Weights of a small model that predicts nearness at each pixel.
Model: 64-pixel images, encoder arch vit, encoder norm rmsnorm, encoder patch size [8, 8], encoder width 128, decoder norm batchnorm, decoder activation silu, decoder widths [64, 64, 128, 256].
Training: soap at rate 0.0042, batches of 64.
Rows from block 0 of the decoder of a small model that predicts nearness at each pixel, named by matrix and row number. Each number is 128 + 32 x the weight over its row's rms, rounded and kept within 0 to 255. All counts start at 0.
After each channel's rows are labels from the 100 images, of 14976, where the channel reaches its highest value: "peak at" is the part of the image that holds the peak; "top examples" is what is common among them. Only what is clearly more common there than usual is listed. The data: larger renderings of crowded toy scenes. In brackets: how many of the 100.
# conv: 3x3 conv (decoder.mid.0.conv.weight, 256x256x3x3, each kernel summed), inputs 128-255

conv.114 [110 115 155 149 134 146 152 108 126  72 160 147 126 162 139 106  76 139 102 106 152 174 105 120 157 166 112 105 101 132 119  81 131 115 131 157 140 121 140 138 148 149 154 130 114  97 146  81 139 170 127 143 114  81 138 100 103 158 137 112  98 133 133 177 100 103 151  94 117 166 146 156 152  77 166 105 136 122 146 127 185 140 110  75 106 110 131 136  86  97 155 170 103 126 120 161 153 103 139  86  55 124 146  94 142 109 111  92 169 153 110 123 155 127 140 125 118  62 126  91 153 125 181  68 142 201  55 101]
peak at: bottom left (34)
top examples: count: six (42); arch (32)

conv.127 [147 116 143  90 100 159 163  98 142 175 179 116 147 150 187 138 156 149 178 125 179 149 150 149 123 125 233 168 144 161  78 152 155 207 134 190 144  90 135 178 104 165 141 144 158 160 144 114 136 122 100 135 141 105 199 111 159 113 140 211  84 172 173 174 165 118 115 164 108 142 125 109  99 120 135 138 124  89  85 119  92  97 186  97 121 142 124  96 175 127 184 122 144 118  86  79 157 176 156 152 144 126 134 177  87 139 145 140 147  92 133  89 148 169  88 177 144 143 130 156 211 143 146 146 148  90 122 120]
peak at: bottom centre (38)
top examples: count: six (51)

conv.122 [175 134 165 139 103 130  71 107 191 153  70 133 152  91 101  76 133 102 165 124 127 196  92 101 105 109 154 124 160 142 161 104  91 160  87 162 153 109 115  82  76 149  82 114 140  98 144  89 146 141 107 125  81 163 149 128 110  61 129 109 103 123 111 129 126  99 117 180 150  79 106 204 222 106 183 154 117 131  97 136 130 129 127 105  98 151 122 109 164  99 133 120  50  94 163  96  94 128 136 165 108 110 106 160 107 110 119 138 144  89 159 190 164 134 162  76 148 144 122 148  90 162  88 159  97 170  87 160]
peak at: bottom left (40); bottom centre (39)
top examples: barrel (35)

conv.93 [163 106 114 171 134 143 132 107 139 137 165 165  88 101 156 131 172 123 128 120 125  88  93  89 173 139 138  89  77 111  72 179 204 116 131 157 107 121 129 151 123  96  98 127 148  89  98 170  91 164 163 145 143 125 103 132 120 167 156  95 122 130  82 151 162 109 135 152 155  82 175 135 105 104  79 124  60 134 167  79 143 126 167 127  93 114 122 107 160  94  94  93 141 146  97  99  55 150 151 119 147 118 131 128 190 169 101 150 170  81  96 153 191 126 122 127 171 120  70 139 180  93  85  95 148  36 134 101]
peak at: centre (25); middle right (25)
top examples: count: six (42); lamp (30)

conv.183 [143 162 109  40 130 155 161 125 140  71 146  97 118 154 105 138 128 173  97  83  81 126 103 101 111 115  97 100  82 149 171  75 141  91  96 180 148 106 159 137 152 109 129  80 178 106  92 154 101 149 189 112 124  52 102  86 120 143 144  97 209  86 117 153 162 136 136  92 133 118 142 112 154 132 127 105 158 117 142 113 118 147 111  59 106 127 125 104  69 190  95 135 116  75 147 148 138  97 149 118 111 107 181 128 122  94  88 183 120 146 119 132 120 122 152  52 111  87 112  67 117 196 135 133 143 120 216  85]
peak at: bottom left (40); bottom centre (25)
top examples: umbrella (39); largest object: umbrella (32)

conv.223 [177 194 104 135 173 108 170  99 148  73 103 136 105 144 134  80 115 141 114 121 124 153 137 134 153 134  88 183 152 172 144 166 110  52 132  97 170 127 112  64 210 155 142  72  51 112 157 136 156 176 137 195 165 111 128 120 104 111 114 119  69 109 102 115 127 188  85 132 170 133 202 127 117 146 162 123 128 150  73 140 136 112 110  81 149 131 168 113 110 189 124 100 168 116  88 184 104  99  98 194 135  64 148 123 138 136 120 148  79 157  89 167 172  87 186 186 102 100 152 140 163 117 165 144 138 181 105  97]
peak at: top left (67); top centre (25)
top examples: count: six (41)

conv.44 [ 79 137 140 149 109 150  97 124 133  98 135 115 165 114  86 171 116 125 112 137 139 147 140  83 117 132 181 128 161 219  97 139 103 125 153 111 115 110 146 164 119 127 135 132 129 159 146 106  77  95 159 122  85 139 135 138 112  76  94 143 137 118 115  99 173  79 161 137 133 115 155 129  77 173 115 136 157 110 129  79 127 111 141 151 117 152 125 120 164  80  93  98 184 151 145 121 140  72  77 154 139 111 147 133 120 120 175 105  92  96  98 127 136 189 149 185 211 192 151 141 127 131 117 155 139  87 155 122]
peak at: middle right (30)
top examples: hammer (31)

conv.153 [102  72 108 167 153 121 102 123 131 135 122 179 162 128 130 174 169 100  95 114  64 169  81  68 131 102 131 140 127 126 113 203 115  58 134 174  88 129  86 141 158 126  91 100 113  84 124  90 129  58 166 141 157 163 118  94  94  48 116 131 152 123 157  90 141 117 149 136 162 148  96 136  84 139 118 133 155 164 146 161 133 144 101 190 153 125 131 136 109 212 105 171 103 175 160 136  88 107  86 150 158 115 179 104  77 130 172  49 159 132  99 132  95 101 153 101 131 109 134 164 142 139 129 133 203 158 108 147]
peak at: bottom right (49)
top examples: table (34)

conv.251 [103 108 130  93 166 152 111 123  71 140 138 116 131 144 138 109 142  92 123  59 192 114 177 132 141 164 135 113 137 162 182 144 150 169 158 161 110  75 136  98 170 160 171 132 174 119 117 176 140  79 151  88 149 107 114 112 139 136  98 120 151  82  91  87 114 155 180 165 150 132 169  68 104 103 124  96 123 131 182 111 113 154 138 202 136 152 159 117  88 167 143 142 100 174 141 147  80 153 141  96 164 137 144 127 188 117 116 186 150 151 108 113 139  97 147 120 139 118  84 143 192 147 117  53 119 172 175  86]
peak at: bottom right (41); bottom centre (27)
top examples: house (45); largest object: house (29)

conv.186 [115 142  99  80 164 160 113  94 116 130 113 115 156 183 118 109 150 155 156 195 149  85 159 144 142 139 162 128 153  77  97 169 162 121  88 142 146 147 123 162 126 113  98 118 140 175 162  93  71 134 179  56 152 136 107 122 174  94 138 153 215  85 138 172 171 155  77 142  70 134 194  89 106  98 117 145 151  88 149 150 157 156 112  80 122 144  86  70 131 105 110 154 180 159 102 143 134 144 154  93 139 147 160 199 167 102 181 123 194  66 163 128 152 138 170 133 115 135 186  56 136 109 170  89 104 100 150  69]
peak at: top centre (27)
top examples: hammer (39)

conv.78 [137 138 123 102 109 104 110 110 130 146 122 200 172 104 111  84 133 196 132 141 157 139 125  97 145 114 162 146 148  99  96 119 129 102 154 147 173  99 197  96  52 104 130  95 134 164 158 132 133 173 119 122 156 153 131 111  91  42  96 129 235 131 123  89  87 122 125 139  98 120 143 144 110  67 150 146 172 186  99 183 112 169 127 174 109 103 137 114 123 121 153 146 145 144 103 101 102 124 162 132 113 145 170 152  79 132  60 112 124 161 137 116  89 138 152 173 162 111 143 133  70  85 140  47 163 155 151 113]
peak at: middle right (27)
top examples: hammer (39)

conv.240 [147 115 116 140  76 114 143 116 149 151 110 124 126 170  94  66 105 167 106  58 164 144 111  50  90 225 117 174 166 122 154 157  97  68 118 122 125  92  93  87 157 132 157 152 135 110 162 120 143 107 124 187 121  96 153 104 155  75 162 101 129 167 140 146 164 102 115  51 121  98 104 149 106 123 182 124  81 147 106 143 169 161 101  95 104 114  80 159 106 120 102 140 124 113 164 152 149 129  80 103 158 161 116 168 176 107 155 150 100 139 175 127 137 131 173 134 142 103 186 134 149 154 113  69 156 142 153 147]
peak at: top centre (25)
top examples: bottle (30)

conv.92 [154  76 134  94 128  79 155 143 116 175 175 112 106 120 170  98 124 184 164  66 139  66 157 111 156 179 131  63 103 104 164 103 195 145 106 140 134 117 160 153 145 196 102 145  82  55 130 138 109 153  97 118 150 169 180 139 126 132 163 158 126 147 104 130 105  88 134 152 143 180  73 140 155 152 135 158 134 108  94 162 155 152  90 113 118  93 128 147 145 210 156 105  46 174 174 118 104 135 146  98 156  84 144 127 166 118 104 167 109 123  77 140 154 128 148  85 153  85 182 163  76  81  89  93 132 144 110 105]
peak at: bottom left (44)
top examples: lamp (29)

conv.236 [153 158  92 159 144 139 111 157  89 121 157 146 108 161 144 112 145 138 116 124  93 101  66 175  99 167 154 142 155  82 164  95 145 136 185 123 149 108 174 140 100 141 130 157 145 175 171  65 151 134 148 146 161 113 145 121 124 154 124 178 161  91 131 109 156  83 116 130 111  95 132 144  72 186 149 152  99 181 164 114 108 169  33 126  86 157 157 129 105 156 133 130  86  79  81  91 143 148 192 157 117 132 114 110  90 146  65 158 101 101 136 147 138 112 126 123 114 183 106 121 119 154 159 110 155 150 123 113]
peak at: top right (35); top centre (32)
top examples: hammer (57)

conv.22 [122 177  64 127 144  77 124 150 134 125 109 178 112 143 178 163 125 157 139 127 152 128 107 153  82 131 121 117 201 109 110  94  98 115 149 113 137 119 144 163 100 152 130 146 134  94 109 124  95 134 129 183 121 141 130 162 105 157 112 154 148 175 194 160 100  96 181 134  89  81 154 157  98 108 134 102 103 126  92 155 144 132 158 159 159 151 202 182 120 118 178  96 114  82 111 165 126 105 152 119 100  85 153 132 127 152 115 128 136  72 122 134  90 112 122 138 108 127 136  92 110  97 161 163  82 142 222 162]
peak at: bottom centre (38)
top examples: barrel (37); umbrella (36); largest object: barrel (28); largest object: umbrella (25)

conv.250 [ 76 148 122 138 126 138 153  82 188  83 128 117 101 105 139 169 126  43 150  99 139 181 104  99 142 156  92 138 141 184 168 190 177 160 177  83 121 155 148 106 129 152  94  85 114 124 165 140 112 111 170 141  62  86 103 156 104 186 138 123 128 133 156 105 118 182 158  99 135  99 137 215 150 118 113 121 148 170 123  96 154 105  81 113 161 135 178 124 106  67 135 134 151 116 109 126 110 134 151 112 118 160  80 132 136 134 122 128  96 133 133 108  53  73 136 145 124 162  14 145 136 162  98  93 108 154 109  99]
peak at: bottom right (32); bottom centre (27)
top examples: light from behind the scene (56)

conv.151 [152 130 119  90 100 144 184 128 147 134 154 202 129  69 136 150 133 129 142 129 129 155 138  70 122 151 166 201 137 141 131 137 154 164 152 113 160 126 134 180  81  81 169 164  91 135 159 126 145 143  90 124 101  91 185 149 152 142 136 125  63 115 156  97  81 161 141 125  53 116 182 160 135 149 179  94 130  91  67 182  99  85 157 169  72  74 138 135 169 102 151 154 114 107 101  96 142 112 136 114 150 160 134 215 153 122  83  73 137 101  66 107 103 154 143 111  97 165 161 143 140  74 132  75 158 124 135 137]
peak at: top centre (36); top left (34)
top examples: hammer (46)

conv.237 [108 160 105 105 119 122  97 127 124 118 188 131 142 157 110 107 118 113 165 149 136  46 123 162 111 141 112 113 139 108 189 219 122 117 160 128 122 123 130 162 148 144 113  76 146 140 111 156 120 115 144 114  78 124 162 143 130 167 159 112 224 133 116 112 131 149 181 154  93 134  86 111 130 171 149 162 141 134  82 165 133  73  98  81  40 117 112 153 133 138 143 111 178  74 117  61 103 136 146 152 122 118 137 172 121 107 110 174 139 158 152 156 121 175 165 102 100  83 159 146  99 143 146 173 103  40 116 107]
peak at: bottom left (36)
top examples: mushroom (32); tree (31)

conv.128 [110 169 119 101 112 115 195 191 119 166 105 163 169 162  94 147 145 130  76 201 118  63 137 117 126 129 143 114 118 130 105  47 130 117  85 172  95 128 115 180 157 104 111 129 133 142 107 168 110  82  91 156 122 136 104  91  78 112 202  89 146 200  97 122  92 154 145 146 184 153  82  83  95 122 145 129 122 194 126 149 172 158  86  88 132  95 166 119 111 139 147 146 125  84 137 114 137  81 100 209 133 121 170 106  93  96  63 150 155 155 123 137 138 103  82 171 122  96 101  87 136 109 161 107 128 149 106 130]
peak at: top left (83)
top examples: tree (30)

conv.135 [158 111 137 126 149  77 140 119 173 145 121 103 122 149  99 130 156 179 140 100 103 128 121 129  75  82  96  73 152 180 132 103 133 137 123 129 127  67 202 127  71  69 106  84 134 152 181 106 156 107 130 156 193 130 148  78 132 144 169 116 157 100  93  76 156 135 108 110 100 170 124 129 183  67 116 142 147 146 155 126 135 120 147 104  96 167  87 115 118 127  92  69  37  84 219 151 129 128 134 125 151 174 161  99  71 163 136 141 115 109 149  83 203 175 106  87 114 163 113  87  97 176 111 210 174 176 174 167]
peak at: top right (69)
top examples: ice cream (33)

conv.229 [136 147 137 127 155 124 123 111 179  99  95 136 166 145 146 115  81 143  70 131 113 102 144  98  55 100 106 119 121  91  87  78 222  91  98 137 109 118 180 124 103 131 108  86 115 123 166  80 137  98 120 142 146 112 110 132 109 112 109 101 128 143 162 128 172 121 143  73 101  64 102 175 117  85 155 177 121 129 107 200 139 129 187  68 137 159 152  97 156 175 148 121 107 104 151 159 124 163 112 140 100 112 125 191 111 121 148 125 158 121 148 206 112  98  74 118 108 153 175 182 111 140 112 149 110  91 163 112]
peak at: bottom centre (27)
top examples: barrel (36); largest object: barrel (30)

conv.70 [110  75 135 111 111 141 179  86 133 167 161 157 167 122 172  84 183 163 172 102 110 103  79 185 125 111 161 119 189 108 152 102 115 123 155  82 110 110 168 117 120 125 153 135  78 103 132 156 178  95 117  93 152 147 152 135 130  88 157 148 140  86  72 129  98 161 118 144 185 119 193 183 111 155 147 161 106  43  94  64 103  85 118 129 171  93 113 128 195  97  91  76 155  90 115 128 162 101 129 133 107 120 102 102 142 172 156 123 141 189 112  97 153 138 148 121 154 120 155 197 134  74 123 146 112 162 122 149]
peak at: top left (52)
top examples: hammer (37)

conv.254 [124 125  89 137 168 131 151 120  96  79 149 138 107 136 106  76 148 201 144 137 118 128  77 144 143 123  82 147 124  95 123 166 119 144 101 160 128 110 138  82 138 145 179 121 118 114 106 141 168 110 129 104  88 115 104 102  91  92  75 182 130 145  84 149  65 136 100 120 103  88 134  96 109 125  72  92 106  89 104 151 123 107 137  80 155 119 135 118  90 124 134  59 164  81  28  77 100 112 155 155 136 134 122 169  95 104 159 175 194 161 125 151 138 116 127 145 145 102 126 159 108 133  56 146  84 116 108 128]
peak at: bottom right (33)
top examples: count: six (46)

conv.65 [128 131 118 109  24 195 165  97 107 121 111 131 111 176 157 108 119 169 108 121 224 145  78  85 114 158 141  75  62 120 148  75 160 136 105 113 174  76 108 166 166 131 186 123  99 158  77 137 133 145 148 116 119 120 120 135  93 109 137 190 117 171 161 198 146  80  95 144 107 123 158 152 148  82 130 115  95 132 144 150 108 149 122 151 154  87  98 138 123  84 138 144 172 108 138 108 118 137 125 118 115 138 104 143 143 127 108 143 124  65 167 222 122 130 152 163 157  77 109 144 113 205 104 113 146 129  88 106]
peak at: bottom centre (26)
top examples: count: six (42)

conv.34 [145 174 136 103  75 173  84 180  92 125 137  79 144 161 133 113  95 102 137 143  90 113  94 135 115 123 142 153 134  80  62 128 106  73 202 101 105 141  99 148 112 168 125  96 182 136 136 104 140 127 162 125 155 194  84 150 116 167 134 150 166 164 100 145 137 134 120 202 153 125 117  65 139 147 142 127 124 109  90  69 180  97 128 130 110  37 160 161 142 104 145 141 133 112  84 134 127 113 206 104 185 152 161 145 101  71 150 145 116 167 145  52 142 123 137 109 158 137 162 178 120  94 145  97 131  74 156 129]
peak at: top centre (39)
top examples: count: six (41); hammer (33)

conv.179 [122 124  94 126 176 159 143 106 147 191 113 148 104 156  71 147 175 174 168 159 113 152 177  77 179 131 188 144 139 157 126 158  65 143 160  92 166 163 131 105  56 122 134 119 103 141 142 158 178 120 132 117 112 113 129 144 146 121 173 153 123  83  83 144 120 173 119 161  87 154 127 109  89  90 112 150 155 161 121  98 106 171 152 151  87 101 165 120 118 124 145 158 143 145 100  91  94 166 129 108 132 121 114 124 121 155 119 159 129  91 137 114 132 172 124 109 139 145 131 116 186 102  99 132 110 112 138  64]
peak at: bottom centre (34)
top examples: mushroom (33)

conv.102 [143  93  94 158 184 146 139  82 109  70 113 185 202 138 103 111 136 132 132 147 134 135 125  92 161 117 122  95 113  65 125 162 128 150 114 123 121 120 110 119  94 125 131 149 159 129 133 119  79 131  90 104 113 102  89 145 168 133 153 156 137 133 131 117 138 104 116 138 105 103 125 113 134 102 201  79 150 160 166 178 129 182  92  89 100 120 140 106 130  92 129  96  62 118 157 122 127 161  90 136 144 116 141 133 143 125  45 112 131 117 136 164 114 122 155 102 112 101 143 132 137 106 155 132  92 145  96  94]
peak at: middle right (31); centre (27)
top examples: count: six (45); arch (32)

conv.137 [147 178 105 138 133 121 123 142 159  88 164 145 122  77 155 147 114 152 136 140  82 147 116 148 122 125 129 128 137 112 201 111 174 116 159  84  79 178 112 115 163 167 168 133 151 121 165 104 127 155 143 119 142 109 123 102 125 178 130 140 148  95  68 111  86 164 128 121  77 128  94  94  30 156 110 152 105 131 168 129 139 120 162 107 127 154 134 109 101 123 137 146 118  98 118 141 131 144 144 140 108 109 142 155  81  44 182 146 150 107 166 145 176 135 163  72 129 186  93 132 124 140 161 142 117 129 123 120]
peak at: middle right (25)
top examples: arch (33)

conv.33 [161 167 154 167 152 158 101 113 115 143 179 104 139 125 140  98  93 171 161 155 168 121  47  32 157 118 113 160 122 129  88  90 144  94 109 150 134 167 130 142  99  69 189 128 108 126 131 132  71 154 136 150 155 125  90 109 168 100 182  75 137  97  86 196 122  56 127 165 144 143 149 112 201 103 128 108 160  98 146 143 162 120  93 126 149  92  77 148  88 155 154 126 116 109  94 139  96 161 169 158 131 164 124 132 107 170 178 144 164 119 118 151 113 105 157 103  82 118 139 109 181  80 123 106 115 143 114 116]
peak at: middle right (27)
top examples: count: six (40); robot (31)

conv.5 [217 158 144  94 129 131 149  97 133 100 116 126 117 186 157 134 162 107  84 165 184 145 131 173 154 175 152  95 127 184 148 131 137  87 118  92 163 125 189 102 131  99  89  98 158 131  97 123 172 178 123 107 116 151 155 137  85 130 177  93 168 125 164 115 152 120 109 130  92 132 121 124  58 103 138 124 166 122 172 180 132 124 131  87 127  72 111  55 109 118  85 119 106 102 134 109 110 126 138 125 124 111  69 110 189 147 119 130 121 119 101 153 118 127 139 152 151  92  67  83  59 135  75 142  98 162 143  99]
peak at: middle left (35)
top examples: candle (34); pine (31)

conv.249 [106  97 137 146 122 120  97 142 141 103 106 150 215 122 176  77  86 125 136 117 135 120  93 129 111 130 158 185 120  65  54 109 171 140 123 184 112 157 144 167 142  97 111 136 106 101 167 133 146 118 103 130 109 141 114  86 128 127  63 151 126 212 118 195 110 151 135 157 121 141 130  86 140 135 111  85 149 103 110 140 102 118 122 125 153 149  92  96 187 186 101  99  84 142 178 138 142  89  59 137 117 136 101 108  88 165 157  87 112  99 112 152 158  62 106 174 130 180 143 198 110 136 111  90 222 205 163 100]
peak at: top left (74)
top examples: count: six (43)

conv.0 [139 128 145 127 130 132 137 158 133 133 133 154 102 137  88 148 102 114 198 143  93 186 136 115 127 114 104 119 151  94 194  82 124  48 140 129 102  99 140 151  80 149 146 128  67 185 151 135 163 111 128 108 176 136 112 132  72 160 175  81 104  92 121 222  98 159 152 131  54 109 103 147  59  82 129 170 104 129 177 119 151 173 151 159 115 106 151 158 134 132  91 169  92  73  95 127 112 142 156 109 124 105 173  99 110 131 132 122 134  88  98 118  53 104 128 122 107 127 100 178 124  91  88 108 152 138 131 131]
peak at: bottom centre (39)
top examples: light from the right (65)

conv.235 [195 107 130 151 111 191 163  88 126 147 115 107  89 123 131 156 100 118 109 169  51 114 119 157 167 120 147  96 186  80 118 117 106 103 159  61 134 125 107 120 112  92 158 134  97 135 144 127 156  92 136 135 104 125 114  94 144 146 175 131  88  75  74 115  60 167 103 176  98 184 140 109  77 122 112 158 131 138 133  95 116  33 123  97  79  76 122  98 122 115 109 135 123 111 129 104 125 148 166 135  75  70 116 132 120 102 125  81 103 100 106 151 179  86 179  85 138 165 136 184 124 115 135 157  74 111 102 116]
peak at: centre (51)
top examples: count: six (48)

conv.4 [ 59  99 116 109 102 144 122 142 140 105 138  79 198 112 148 127 128 118 136 123 144 151  82  91  72 184 149 156 171  86 147 102 124 147 123 166 112 120  85 148 140 173  86 147 122 117 138  71 128 106 126  91 144 158 145  95 159 129 160 141 171 167  90 172  74 108 102 122 110 162 167  88 127  96 107 162 100 109 154 106 158 146 128 136  68 164 160 168 155 148 120 138 125 137 151  46 185 179 148 144 140 107 169 171 116 111 107 102  88 152  80 135  94 169 104  93 140 122 103 126 117 125  94 106 195 179 138  94]
peak at: top centre (31)
top examples: hammer (55)

conv.147 [ 61  56 149  92 145  81 139 116 215 148 184 141 145  94 121 105 168 148  90 131 147 182  91 122 147 134 134 108 177 106  98 114 161 103 131  96 149  65  93 178  78 150  97 132 117 145 178 150 140  94 145 158 109 114 181 151  53  82 138  84 103  89 116 100 137 131  83 130 141 151 163 148  71 122 144 121 144 153 122 120  99 138 155  98 112 142  98 138 147 155 111 190  66  99 126 137 171 154 169 142 147 137 142 155 148 159 111 130  96 145 144 165  97 140  84 169 119 167 155 154 117  95  99  90 157 204 135  70]
peak at: top left (49)
top examples: count: two (45)

conv.43 [ 85  92 136 144 153  89 142 159 147  49  96 181 173 155 157 118 135 106 127 131 109 112 108 153 116 129 105 205 160  91 165 107  29 155  98 125  66 117 189 117 139  82 149 124 136 136 158 108 166 143  92 169 124 139  51 124 124 135 150 122  96 126 175 119  58 155 157 151  80 190 113 110 131  51 177 109  86 105 149  77  82 100 118 165 123  96  94 159 181 151 147 135 114 175 162 125 145 126  84 137 118 120 126 145 188 185 114  72 193  73 124 170 201 155 107 147  83 151 158 156 127 116 123 145 137 195 137 148]
peak at: top centre (65)
top examples: count: six (43)

conv.49 [ 98  95 128 134 175 117 125 141 152  60 190  99 146 100 106 146 126 109 122 154  97 102 147 122 132 100 125 122  88 158 101 109  88 129 103 157 123 125  85 165 149 139 120 126  74  84 109 109 142 135 151 146 139 147 147 119 142 125 129 113  90 178 155 106 130 173 128 186  94 174  97 174  94 128  64 127  86 101  83 110 115  82  95 134 150 120 153 194 185  82 232 111 128 130 116  90 147 126 149 126  55 167 113 121  29 135 115 131 119 158 108 121 161 146  94 203 156 138 155 164 113 175  90 116 167 152 136 124]
peak at: bottom centre (30)
top examples: count: six (40)

conv.55 [118 153 125 157 144 127 130 192 172 134 155 143 158  90  46  83 107  76  71 132 151 108 120 154 158  93 107 143 156 125 152  95  85 163  64  99 146 131 124 137  81 119 175 133  82 151 104 111 153 152 159 133 136 107 132  35 140 133 108  90 173 141 213 129  89  72  51 172 166 165 108 149 118 121 129  76 128 134  83 150 127 123 128 109 122  60 101  91 131 146 129 153  83 107  81  47 159  98 125 188  87 156 165 116  74  62  77 155 101 126 107 126 163 145 157 166 121 102 189 106 105  79 143  80 176 165  86 138]
peak at: middle left (68)
top examples: count: six (50)

conv.189 [156 146 146 173  88 120 117 154 128 117  89 109 109 143 123 124 187 144  95 145  89 174 174 172 155 162  64 143  92 107  50 136 156 114  83 114 117 188 116  95 135 140  73 130 122 147 144 133  59 104 113 155  86 107  67 158 170 164 105 149 113 153  91 140 128 134 136 159 102 175 132 131 136 129 102 109  74 222  91 143 153  99 144 135 152  91 160 148  99 101 116 183 205 159 129  85 180  74  81 138  96 169 102 120  95 133 127  93 172 109 151 156 100 169  83 175 126 156 113 154 207  93 165 179 124  74  52 111]
peak at: top left (43); top centre (40)
top examples: count: six (41); rocket (29)

conv.113 [128 119 139  76 147 137  75  49 158  98 132 141 124 158 158 151 137  89 170 149 133 133 121 112 166 131 129 142 155 136 108 150 176 175 141 147 146 101  41 148  64 130  78  95 146  92 102 163 123 125 123 146 140 153 103 126 131 170 126 114 156 126 152 139 120  78 144 168 148 104  98 183 136 110 117 100 135 104  89 146 127 122 147 119 124 137 169 116 135 150 105  86 154 124  91 121 101 182 114 153 109 119 149 142 136 158 148 191  98 108 153 141 105 152 121 118 163  95 141 132 160  69 126 186  90 118 146  98]
peak at: top left (37)
top examples: count: six (40)